Rows from block 3 of a small audio frame classifier, named by matrix and row number. Rows with one number belong to one channel. Each number is 128 + 24 x the weight over its row's rms, rounded and kept within 0 to 255. All counts start at 0.
After each channel's rows are labels from the 100 clips, of 14976, where the channel reaches its largest size: "lies over" is the class under the peak. Only what is clearly more common there than usual is listed. The data: telephone keypad tones over noise or synthetic speech.
# filt: filter width-5 conv, dilation 8 (model.blocks.3.filt.weight, 256x256x5, each kernel summed), inputs 192-255
# gate: gate width-5 conv, dilation 8 (model.blocks.3.gate.weight, 256x256x5, each kernel summed), inputs 192-255
# out: residual pointwise conv (model.blocks.3.out.weight, 256x256x1, transposed), outputs 192-255

filt.48 [101 165 150 150 103 124 147 167 171  93 161 161 150 169 152 135 139 159 117 130 134 137 137 131 137 155 155 140 116 135 102 139 122 123 188 141 144  93 106 122 128 102  95  65 127  99 116 169 114 110  98 149  84 122 110 110 137 149 100 165 130 164  96 135]
gate.48 [ 80  88 105 151 140 109 111 127 116 104 161 154 132 117 141 164 171 131 111 169 120 145 116 117 104 135 147 103  91 173 133 131 106 149 156 167 164 127 130  75 148 120 144 104 128 148 162 133 155 140  59 112 105 145 123 115 132 179 108 148 138 154 168 100]
out.48 [125  87 148 139 109 150 178 124 155 126 117 125 118 126  92  73 113 121 167 162 151 101 126 119 106 108 153 100 148 158 133 161 153 132 124 137 162 113 102 134 148 164 151 107 133  96 146  69 153 144 128 126 171 147 110 138 133 154 106 132 132  90 132 134]
lies over: key "5"

filt.15 [146 141 102 185 116 132 103 138 164  46 141 122 117 191 135 123 120  73 106 119 172 140 116  92 161 119 164 133 115 111 138 126 111  85 158 113 138 145 150 139 125 138 112 125 167 120 105 136 123  96 123 145 160 161 128 160  79 126 132 134 116 165 124 133]
gate.15 [ 79 113 126 192 145  89 120 152 129 112 149 168 117 156 157 147 146 118  95 167 130 132 135 124 123 120 134 117 100 165 131 135 122 102 112 173 155 102 150  92 130 111 105 117 143 131 151 142 131 139 107 111  91 119 122 102 112 144  96 153 160 165 132 110]
out.15 [139  71 174 143 137 107 160 115 142 124 172 167 145  83 102  81  93 130 166 141 116 100 150 156 116 130 121 125 180  84 107 127 171 156 111 136 162 113  90 148 151 163 152 104 125 122 116 122 135 173 123 126 162 106 146 109 141 109 109 121 123 140  99 149]
lies over: key "6"; key "5"

filt.192 [128 136 161 131 119 183 148 151 163 117  77 124 122 161  94 106 160 129 142 112 140 104  98 132  92 103 113  95 149 143 122 119 117 122 127 117  78 128  91 128  81 148 119 151 119 107 100 128 116  99 116 140 159 172  98 153 107 118 121 153 130 109 104 102]
gate.192 [ 96  80 109 150 159  96  95 144 107 103 143 174 106 136 142 174 157  98 118 151 118  97 118 131 118 117 170 119  99 166 137 145 107 130 156 147 163 132 159  87 164 145 143 109 122 171 142 150 153 153 115 117 104 121 150 152  93 147 120 156 156 170 149 105]
out.192 [120 142 165 158 167  99 168 132 167 105 115 152 101  97 122 169 142 142 139 114 154 121 118 121 124 140 118 140 151 180 149 140 122 141 175 168 134  84 168 132 124 127 114 117 112 148 111 119 152 141 112 126 165 106 168 146 110 123 118 125 110 124 102 156]
lies over: key "2"

filt.85 [146 168 163 131 138 124 143 140 178 123 106 128 125 130 128 100  91 132 131  95 142 150 106 141 137 138 139 137 147 126 117 110 117 124 111 120  65 107 111 133  47 137  65 116 176  94 130 125 107  95 144 121 172 157 106  74  87  88  80 100 126 136 118 142]
gate.85 [ 73  90 109 122 140  96 113 128 106 153 160 161 145 123 146 144 118 109 113 168 125 154 111 111 105 110 131 104 118 152 119 145 114 112 138 167 167 153 107  85 150 134  94 126 165 158 142 134 146 136 114 139  77 124 143  81 128 146 134 140 169 155 143  95]
out.85 [141  92 126 154 124 115 116 136 124 159 141 107  87 154 108 124 145 142 136 144 128 106 133 143 150 135 127 128  76  94 137  93 146 146 125  96 122 153 131 140 156 152 174  99 103 150 150 121  95 131 124 133 139 108 133 158 142 133 148 137 126 131 136 145]
lies over: key "#"; key "D"

filt.7 [147 144 180 127 139 107 135 124 161 145 104 118 120 138 136 109 102 165 152 108 119 102 140 167 125 120 176 131 169 142 138 151 136 139 101 123  54 100 109 127  67 161 125 150  98 117 143 122 128 134 121 131 146 113 120 113 111  90 146 101 123  92  77 143]
gate.7 [ 81  76 122 162 161  96  89 165 109 110 137 157 101 126 115 177 167 118 122 149 124 100 132 131 105 116 148 115  85 162 136 158 109 145 151 158 154 125 170  71 164 157 169 125 110 169 170 137 157 140  96 116 105  95 123 151 109 160 110 119 148 147 141  93]
out.7 [ 82 133  81  90 101 137 151 107  63 150 115 149 143 141 136 127 152 124 114  76 104 150 124 166 124 107 108 102 100 116 155 119 149 136 131 112 125 180 134 139 133 136 142 149 108 124 126 183 119 116 117 117 105 157 117 136 101 141 156 133 125 120 156 125]
lies over: key "D"

filt.215 [129 112 134 157 133  97 101 121 165 151 163 131 144 122 132 139 121 114 104 170 141 153 173 132 151 158 121 136  81 143 143 115 123 136 121 134 156 151 167 148 145 134 156 119 134 167 152 115 120 143 148 147  85  69 128 138 155 135 125 108 147 158 124 135]
gate.215 [ 92  90  89 147 149 133 114 133 143 108 117 169 106 117 145 175 143 120  89 164 117 129 111 127 122  96 131 104 108 159 159 123 115 123 140 161 164 149 162  92 141 141 106  99 177 169 158 143 145 163  99 137  99 140 142 129 101 134 113 132 132 166 137  85]
out.215 [167 130  84  91 112 150 110  99 120 145 157  96 132 168 147 105 146 178  85  92 139 146 160 118 108 122  91 108 100 139 122 158 108  92 148 120 111 139 118 128 114 130 126  93 111 129 108 104  75 110  93 163  76 127  91 120 138 142 122 105 135 119 128 119]
lies over: key "C"; key "D"

filt.0 [149 118  59 108  93 105 138 130 119 119  98 104 143 133 137 127 120 146 134 143 127 103 127 133 134  19 197 144 133 126 100 164 122  97 140 154 153 121 179 126 132 146 187 154 100 159 141 127 118 130 125 149 126 115 113 130 106 144 170 135 123 110 152 158]
gate.0 [124 130  73 105 116 141 123 127 150 160 137  98 119 152 144 156 185 143  99 151 131 135 114 110 130 113 175 125 151 125 136 182 108 142 165 149 145 137 165 124 169 131 136 133 121 156 153 120 118 119  98 148 135 183  79 137 110 123 121 129 109 120 161 140]
out.0 [129 139 161 130 139 173 120 113 102 162 129 120 125 137 117 152 138 117 114 140 134 155 163 110 162 180  73 108 157 101 147 128 161 139 123 123 103 114  75 151 150 103 123  96 148  73  93 168 138 163 131 133 141 132 143 114 169 133  90 108 109  97 139 148]
lies over: key "3"

filt.38 [127 120 146 151 124 102  98  50 106 118 129 122 115 164 119 114 126 131  91 135 166 197  94 110 115 131 111 113 152 119 130 156 120 124 132 147 151 150 158 133 139 118  91 143 171 104 134 111 151 117 119 108 154 173 143 133 142 104  95 142 140 148 115 147]
gate.38 [114 123 115 160 161 157 117 168 120 173 123 122 146 159 106 138 144 130 103 131 140 190 131 146 109 147 134 111 142 145 148 182  98 162 196 145 165 137 138  76 157  86 155 136 144 157 130 132 122 117  89 132 131 126  91 124 128 130 118 113 132 153 131 105]
out.38 [157  86  95 115 102 143 158 166 146 123 181 134 154 126 138 112  92 117 156 160 113  80 148 149 133 127 141 115  95 134 137 114 139 122 100 118  87 114 144  84 128 118 159 127 132 121 147 134 124 138  89 134  96 116 135 115 135 154 150 143 129 117 136  90]
lies over: key "2"

filt.71 [105  91 109 121 173 109 112  60 104 173 111 156 113  98 132 160 157 126 121 127 119 114 152 148 137 172 143 114 106 172 180 109 172 177 122 121 132 142 167 141 124 133 136 126  98 183 166 155 142 151 115  93 112 113 118 147 133 128 112 101 134 153 166  84]
gate.71 [ 94 108  58 123 120 151 126 185 134 107 111 154 128 135 114 173 150  95 112 151 115 130 112 122 125  81 153 117 104 132 137 133 107 112 164 150 207 161 137  87 193 140 151 127 140 165 144 164 133 130 114 150  95 142 114 132 111 157 161 160 155 146 161 111]
out.71 [149 154  73  81  95 153 184 135 160  98  85 135 121 152  98 128 147  97 155 142 141 118 137  85 137  69 142 143 117 131 106 150  93  85 155 142 161 138  78 133 143 144 145 123 134 109 130 163 128 115  92 144 112 179 130 149 107 163 147 175  76 132 146 126]
lies over: key "7"; key "4"

filt.117 [105  92  87 157 143 141 121 133 153 112 117 151 151 129 168 169 146 126 102 200 143 119 166 111 147 138 147 128 106 140 121 144 124 123 124 155 174 120 115 135 138  97 113  56 167 140 177 125 109 172 127 138  98 142 102 148 136 141 119 177 106 178 121 110]
gate.117 [ 81  87 123 148 161  91 102 141  79 117 166 164 127 132 127 162 152  81 128 160 122 123 117 125 113 115 137 121 102 174 148 140 116 136 146 155 173 141 142  82 171 155 147 142 136 144 156 166 163 138 111 127 102 117 136 138 128 166 123 129 163 164 163 102]
out.117 [116 135 142 134 143  94 101 134  51 126 123 146 127 109 129 111 101 141 151  88  94 119 158 111 154 172  82 166 107 126 132 104 142 120 157 146 118 110 157 166 123 136 143 147  83 122 113 169 135  98 141 101 134  70 150 120 126 135 112 119 164 121 152 145]
lies over: key "9"

filt.9 [143 106  91 132  93 130 152  95 138 120 118 115 145 111 163 136 109 121 106 147 140 134 108 139 138 143 118  94  89 136 144  95 184 136 118 132 168 160 142 131 130 129 106  62 144 128 134 140 105 132  84 115  53 144 128 101 146 144 112 121 130 159 108 112]
gate.9 [105 112  88 150 136 116 132 120 136 127 134 147  95 143 136 157 141 114  88 164 127 164 175 122 155 114 174 140  80 135 144 174 149 110 142 135 187 120 142 132 131 114 163 131 134 145 155 146 120 130 142 143 112  93 105 129 112 131 133 135 137 162 145 113]
out.9 [124 105 130 104 102 150 151 136 146  83 121 132 201  85  99  80 103 138 178 135 127 129 163 131 114 104 141 147 128 117 151 148 137 131 141 142 118 147 150 111 132 124 164  82 108 170 158  95 170 140 120 117 119 129 129 107 142 125 133 149 156 113 114 142]
lies over: key "B"; key "5"

filt.5 [103  97 132 148 119 154 138 133 124 105 129 163 107 163 186 154 112  90 109 157 119 140  95 164 135 171 113 116 142 147  76 163 107 124 111 124 156 187 153 116 108  97  86 129 169 144 137 128 138 151 156 143 112 153 126 113 135 108 177 100 122 140  96 115]
gate.5 [101 108 126 129 148 120 128 114 122 129 152 149 135 121 137 164 153 146 106 146 110 102 156 110 111 126 125 115 111 161 162 118 145 153 166 170 174 133 178 109 164 126 144 128 145 147 176 114 156 196  86 133 101 109 148 153 151 173 121 156 134 134 147  93]
out.5 [133 145 102 108  85  58 153 118 144 106 105 136 159  75 101 142 110 146 118  77 100 155 145 109 128 126 114 148 146 105 131 123 103 161 133 111 145 187 159 137 121 129 151 129  90 153 128 150 170 124 143 160  91 100 117 112 141 159 140  93 139 143  93 116]
lies over: key "D"

filt.235 [127 152 145  94 139 135 138  89 147 149 104  97 133 162 140 130 145 157 130 105 150 108 110 136 116 109 106 129 147 126 145 113 142 137  98 113  76  94  93 147  61 143  97 145 162  99 133 123 121 146 125 111 167 170 141 135 103 127 112 121  89 119 112 127]
gate.235 [110  73 121 131 148  97 125 115 120 124 176 150 160  93 145 134 140 128 147 155 158 140 154 140 108 136 145 121 118 150 150 212 124 159 142 146 150 150  88 110 168 152 125  71 136 155 172 118 128 166 104 157  95 101 122 106 131 150 118 147 149 137 131  96]
out.235 [139  89 141 147 138 107  76 138 126 124 131  89  94 137 104 121 136 113 144 163 140  95 126 110 147 123 136 161 120 131 112 135 114 122  98 112 111 174 130 117 128 187 178 139 137 174 128  99 113 108 155 139 150 144 121 167 126 117 142 117 150 114 131 180]
lies over: key "#"

filt.29 [107 120 139 160 105 128 152 165 169  81 142 153 158 131  94  76 118 138 146 109 144 154 114 135 114  79 161 119 116  86 142 107 119 102 133 126  84 100 112  88 105 132 111 110 140  94  98 138  96  89 124 117 154 135 129 101  85 132 112 140 137 158 112 109]
gate.29 [ 76  81 115 153 148  88  95 136 116 111 150 162 126 129 142 179 151 104 104 176 119 124 113 128 120 131 153 125  84 173 155 147 115 126 140 151 185 142 161  82 155 138 135 114 148 160 164 146 148 151 101 130  89 116 123 134 111 156 121 131 142 173 146 104]
out.29 [140 119 115 123 137 124 135 119  91 106 142 142 121 101 134 127 110 145 145 142 123 118 129 128 103 131 109  70 147 109  59 152 154 131 172 165 132  91 148 118 115 108 118  77 158 141 130  80 127 138 125 164 126 202 165 123 129 126 136 174 117 109 153 161]
lies over: key "A"

filt.145 [103 123 136 116 175  93 103 128  82 180 134 119  88 112 114 150 115 121 114 142 111 134 151 162 128 126 109 134 111 164 169 171 145 159 156 140 155 168 135 111 137 147 139 179 121 167 137 138 140 121 147 103 113 103 126 108 130  78 172  94 169 105 122 148]
gate.145 [103 107  89 120 133 155 112 127 150 130 153 153 143 144 115 138 165 118 116 166 127 169 130 116 117 151 104 104 120 157 139 144 136 128 184 138 185 149 143  92 196 120 136 118 160 140 144 139 159 139  86 152 116 174 133 140 146 147 135 168 153 160 173 121]
out.145 [106  89 117 147 130 125  90 124 158 103 136 143 144 140 139 130 105  81 120 135 147 147  90 118 155 113 121 153 141  89 127 105 149 103 123  95 185 137 176 145 155 104 123 121 141 133 118 128 171 133 152 149  87 175 151 146 125 108 180 165 164 180 149 107]
lies over: key "2"

filt.162 [118 121 109 109  94 158 152 112 129 126 128 146 162 140 127 114 113 108 134 104 142 151  93 143 108  85 145  96 118 132 135  92 155 125 121 104 137 123 112 121 140 132 158 143 145 108  89 148 127  84  83  74 136 151 142 145 141 131 151 115  91 148 103  91]
gate.162 [107 126  93 137 146  86 137 133 105 124 141 161 115 140 105 114 176 101 185 122 178 116 118 119 123  82 175 130 112 138 127 157 138 112 152 126 189 129 117 129 174 171 214 155  87 138 135 182 144 131 122 132 115 139 128 189 113 166 153 123 121 152 151 123]
out.162 [162 184 127 117 135 158 149 152 122 151 105 117 166 136 141 121 132 156 103 131 123 137 182 123 107 142 123  84 142 129 123 104 121 156 188 124 105  90 121 162 136  84  99 112 123 135 128 160 110 114 120 151 159 126 132 114 124 142  75  96 109 135 124  89]
lies over: key "D"

filt.178 [156 152 147 144 119 133 153 157 118 155 115  82  95 150 139  96 104 131 129 132 141 134 139 122 140 125 113 137 169  83 140 149 148 106 131 121  90 116  85 139 103 118  91 123 134 111 104  89  95 105 178 107 176 151 111 119 113  78 145 131 103  82 108 157]
gate.178 [ 94  86 106 166 132 116 110 145 149 133 161 146 124 155 132 159 154  84 122 160 132 149 125 111 117 121 131 133 109 114  93 146  76  66 149 133 153 144 138  85 201 116 159 116 129 145 145 137 127 145 128 150 117 140 123 146 110 140 136 156 164 167 157 109]
out.178 [137 145 153 130 128 136 118 127 134 118 102  87  84 117 119 151 127 124 112 107  94 104 139 105 157 117 101 138 133 148 136 116 130 125 119 145 142  95 119 153 101 147 131 124 118 154 142 111 111 137 138 148 135 127 119 123 130 101  98 114 136  88 104 140]
lies over: key "D"; key "C"

filt.218 [131 118 116 112 136 138 178 121 151 135  95 158 169  86 142 159 126 187 144 126  96 101 132 160 123 137 113  98 152 134 145 100 168 160 127 149 131  88 145 110 120 107 121  80 135 141 163 123 159 185  55 166 111 151 171 123 126 122 146 124  99 113 107 100]
gate.218 [ 86  82 120 139 154 143  89 121  69 121 155 117 123 118 143 169 144  99 106 194 103 158 125 106 103 154 103 109 119 131 162 172 164 158 165 152 209 161 155 106 200 112 132 116 150 159 150 112 151 136 118 127 113 140 138 124 172 140 136 124 152 122 138 119]
out.218 [162  98 149 166 100 152 129 109 120 136  91 128 152 123 123 101 134 124 101 181 177 131 120 147  80  81 137  63 135 104 132 130 154 143 127 117 142 117 165 120 147 120 126 108 147  90  98 140 129 115 139 123 132 157 117 136 107 130 119 123 159 157 116 105]
lies over: key "2"

filt.98 [147 147 147 114 135 112 139 113 122 176 113 112  84 186 110 111 144 155 116  97 146 132 168 111 131 122 112 141 134  89 135  88 124 128 111 121  55 131  99 173  55 150 135 178  95 104 120 136 104 114 179 110 140  73 114 142 128 103 106 110 125 126 111 138]
gate.98 [117 119 119 131 129  95 143 145 124 123 141 156 134 117 105 164 156 141 129 125 128 112 135 124 124  92 162 115  93 170 134 133 105 141 166 158 187 129 146  93 161 154 160 134 105 154 160 153 167 166 100 155 101 114 126 154 120 157  89 125 130 155 155  99]
out.98 [149  83  80 147 163 147 131 158 147 154 129 137 110 160 157 152 122  91 125 108 113 122 121  91 114 100 120  99  98 118 126 116 140 104 148 143 127 121 141 161 146 110 124 128 117 123 155 137  79  72 121 112 141 126 113 120  84 146 116  86  86 148 198 105]
lies over: key "#"

filt.155 [129 125 131 123 130 173 125 116 141 173 117 109 112 148 161 135 122 111 115 164 121 150 158 131 134 187 111 129 130 124 140 148 186 151 116 121 155 143 102 150 110 124  92 134 179 137 123  99 156 110 126 124 140 182 122 141 174  97 147  88 137 117 106 139]
gate.155 [ 91  97 103 155 152 129  92 155 116  86 129 150 122 112 115 182 136  93 110 176 113 146 130 120 123 142 139 107  94 153 168 133 124 126 163 146 186 157 153  99 159 138 135 112 169 170 156 160 133 145 110 155 114 125 116 148 116 154 134 126 144 162 164  86]
out.155 [141 172 156 105 106 121 124  83 108 102  89  87 137 143 134 153 139 149 108 153 142 118 135 124 153 129 152 171 119 135 155 151 140 170 127 164 156 127 133 153  81 121 120 158 168 101 159 125 143 164 116 108 127 176 111 136 142 132 133 160 125 108 131 132]
lies over: key "A"

filt.228 [128 113 107 126 156 139 125 113  98 176  68 138 152 152 147 154 180 150 130 144 132 101 146 130 111 124 190 106 137 156 181 162 154 156 154 140 149 126 140 140 165 129 142  66 122 162 168 145 105 154  98 126 146 179 125 195  78 167 123 146 115 130 146 132]
gate.228 [ 80  86 117 135 146 110 126 132  97  90 155 158  84 103 110 171 144 103 130 166 118 122 113 128 110 112 115 112  86 171 124 150 120 129 130 155 170 132 144  79 148 145 152 135 130 160 149 144 166 143  98 120  77  89 145 134 137 164 124 139 156 154 134  99]
out.228 [ 89 121 134 117 158 101 120 138  69 126 122 176 146  64  76  93  90  87 180  99 129 152 113 149 101 127 116 114 115 110  98  98 111 119 151 113 124 122 119  99 146 126 150 124  80 133  98 150 156 115 118 108 114  71 147 102 162 151 139 130 119 103 137  97]
lies over: key "5"

filt.26 [ 85 112 146 131 146  66 107 112 123 137 152 149 132  90 147 158 118 114 118 119 120 116 112 158 124 194 150 124 102 181 140 135 109 156 113 141 144 125 133  84 151 139 123 126  90 144 174 150 173 164  88 122  48  48 139 120 163 137 115 143 177 159 142 120]
gate.26 [ 67  76  95 145 150  99 107 147 108 113 144 167 124 144 145 177 163  84 106 154 124 120 118 115 121 118 150 123 108 178 122 156  99 116 137 157 170 151 133  87 168 152 137 120 139 160 160 150 152 154  92 152  88 127 118 142 104 159 130 171 158 167 154  88]
out.26 [166 168 112 117  60 143 128 126 124 104 102 135 188 136 162  77 129 133  95 126 114 128 122 125 140 109 146 166 106 139  74 153  91 105 149 142 149 100 145 126 106 124  90 137 131 132 112 121 106 112  97 154  49 152  79 117  92 113 166 137 144 128 105 138]
lies over: key "D"

filt.167 [123 108 101 134 129 102 134 128  80 192 137 139 129 115 135 119 137 195 115 105 130 140 134 141 110 139 124 122 106 135 187 134 101 130 112 143  80 120 132  84 116 129 113 156 120 122 135 146 123  92 102  83 125 107 113 100 125 116  96 100 138 143 142 102]
gate.167 [ 81  72 101 143 164 101 101 117  74 147 151 152  97 151 129 170 129  89 120 153 128 134 105 113 112 130 126 111  87 177 135 141 128 121 118 146 151 155 142  95 124 142 135 149 150 157 164 152 166 142 110 142 108  99 147 140 121 160 132 118 129 171 154  87]
out.167 [120 153  99  97 142 175 103 139 118 111 130 111  94 169 108 144 134 141 117 131 149 125  99  90 128  81 157 119 116 161 135 118 133  98 154 147 138 131 143 121 115 124 138 139 147 141 122 108 119 122 123 145 163 153 123 163 108 117 124 156  97 105 156 119]
lies over: key "3"

filt.25 [129 118 143 136 123  97  97 107 179  89 135 146 165 155 168 147 149  99 134 110 135  68 100 139 119 160 138 132 114 154  91 124  93 116 109 134 128 142 167 129 132 175 161 113  86 149 156 112 150 184 105 158 124  78 113 180 134 137 124 142 122 160 110 110]
gate.25 [ 97  95  92 125 147 118 109 124 119 134 133 175 111 164 146 157 154  94 107 149 130 136 124 124 118 101 140 120 102 163 158 147 111 116 166 152 186 148 155 102 176 113 140 126 151 157 162 146 161 142  95 124  82 117 133 149 120 145 137 152 149 176 160  88]
out.25 [ 89 124 125 118 142  99 146 137  96 122 114 155 126 124 158 174 123 114 115 123 126 116 101 161 125 139  96 119 136 140 122 111 127 187 169 164 139  93 121 111 140 142  75 127 146 155  81 115 142 119 102 155 107 161 187  67 162 178 153 168 110 117 102 113]
lies over: key "#"

filt.175 [150 113 156 163 149 141 113 115 162 125 131 134 123 148 145 141 139 128 111 128 130 129 131 119 154 186  76 108 152  91 138 128 145  94 148  97  80 136 109 170 167  83  97  79 153 132 134 145 108 160 152 143 148 160 146 157 135 138 126 130 127 114 110 150]
gate.175 [ 85 107 141 138 130 153 140 178 150 115 149 157 134 139 107 145 168 123 138 155 128 151 143 138 135 167 123 106 126 118 157 131 127 153 178 132 177 127 184  94 179 118 157 105 137 136 133 141 130 106 106 123 127 148 142 155 131 159 145 127 133 146 142 101]
out.175 [108 117  97 101 155 150 121 113 145 118  93 108 101 124 130  88 101 127 116 123 126 109 106 108 107  80 186 132  84 171 129 118 146 140 141 131 170 122 144 144 111 142 152 164 122 113 150 123 138 125 125 121 124 119 100 150 139 102 144 177 128 133 164 123]
lies over: key "#"

filt.86 [102 104  86 138 139 110 154 113 159 141 143 148 163 154 161 147 136 155 104 118 130 170 146 130 165 151 108 130 116 157 143 137 139 139 164 169 206 156 122 118 137 106 126 126 141 159 183 137 148 137 121 155  69 125 123  95 170 145 153 129 143 153 133 114]
gate.86 [ 90  86 105 145 163  99  85 134  86 101 138 167  98 129 139 170 129  78 113 155 120 123 125 122 117 136 154 116  84 164 151 138 115 141 150 138 174 146 150  91 170 144 136 107 132 163 154 152 154 167  86 114  79  98 146 125 120 152 116 151 148 161 170 105]
out.86 [107 116 147  94 138 118 138 143  74  82 134 129 115 130 130 136  84  87 145 143  95 103 110 136 118  88 130 181 106 156 143 114 104  82  91 160 117  88  93 110  92 134 119 123 115 129  94 137 157 141 133 100 103 132 140 100  82 105 145 126 134  74 126 149]
lies over: key "5"

filt.226 [136 130 117  87  99 136 146 116 130  98  97 173 142  48 119 103  82 146 145 128 138 139 172 120 109 107  95 129 127  92 116 100 156 143 119 148 131 159 131 123  91 154 124 102 129 115 110 139 131 123 146  92 119  98 127  49 123 121 121 109 140 124 139 116]
gate.226 [106  60 116 132 144 114 124 116 109 159 168 135 115 155 128 159 156 114 135 158 131 118 118 152 115 142 120  89 117 176 145 174 128 162 152 132 146 152 125 116 164 118 163  91 121 189 165 122 156 142  76 114  99 140 123 173 135 149 178 174 136 132 135 104]
out.226 [140  91 118 131 152 126  92 142 130 115 125  90  72 163 123 138 151 125 163 141 144  95 127  83 128 115 156 134 138 163 138 134  98 111 135 128 104 148 133 122 115 188 172 153 154 165 110 107 115 109 137 125 171 145 129 148 128 159 154 104 103 115 146 194]
lies over: key "0"

filt.198 [130 167 159 164 131 145 108 112 158  73 108 112 105 112 106 144 160 158  99 122 117 133 154 110 124 150  51 129 145 111 124 120 125 151 153 150 130 119 140 116 110 116 129  98 112 132 124 114 144 201 137 166 141 145 142 138 115 133 112 123 133 101 110 152]
gate.198 [ 88  77 115 153 136 106 100 117 113 118 137 140 112 130 132 177 166 107 104 164 114 130 127 116 121 129 121 120  92 160 119 147 106 134 136 154 205 134 154 100 163 138 138 116 147 166 168 139 169 165  90 141  80 130 151 152 136 158 113 160 151 160 143 109]
out.198 [103 133 109 115 128 195 101 162 121 150 108 154 169 172 123 132 149  62 118 125 136 151 115 148 112 115 186  92 125 105 174 119 151 135 139 110 183 155 133 150 123 137 122 126 147 170 107 185 138 104 148 131 140 168  86 139 101 132 138 106 119 122 155  91]
lies over: key "A"

filt.20 [151 169 126 104 137 141  94 115 142 161 123 103 142 115 123 128 152 143 114  97 108  84 127 111 138 133 174 133 126 145 149 136 131 178 155 116 135 138 103 169 119 159 108 135 101 142 146 152 107 148 133 110 135 119  63 134 128 112  80 146 130 115 151 143]
gate.20 [103  92 103 170 151  85 124 159 123  99 186 167 126 137 141 169 120  90 112 147 118 143 100 123 130 130 143 122 115 147 130 132 133 113 159 170 168 134 175  77 170 128 131 110 153 149 160 120 161 155 112 142 105 114 148 112 128 151 121 133 139 155 153 105]
out.20 [ 96 122 102 111 144 133 115 158 150 113 129 150 156 140 136 126 120 148 150 141 161 164 131 102 130 139 138 122 139  69 143 128 123 124 154 119  94 174 113  86 103 136 120 115 152 110 111 160 163 102 144 115 121 145 149 132 131 148 153 155  97 167 143 131]
lies over: key "C"; key "A"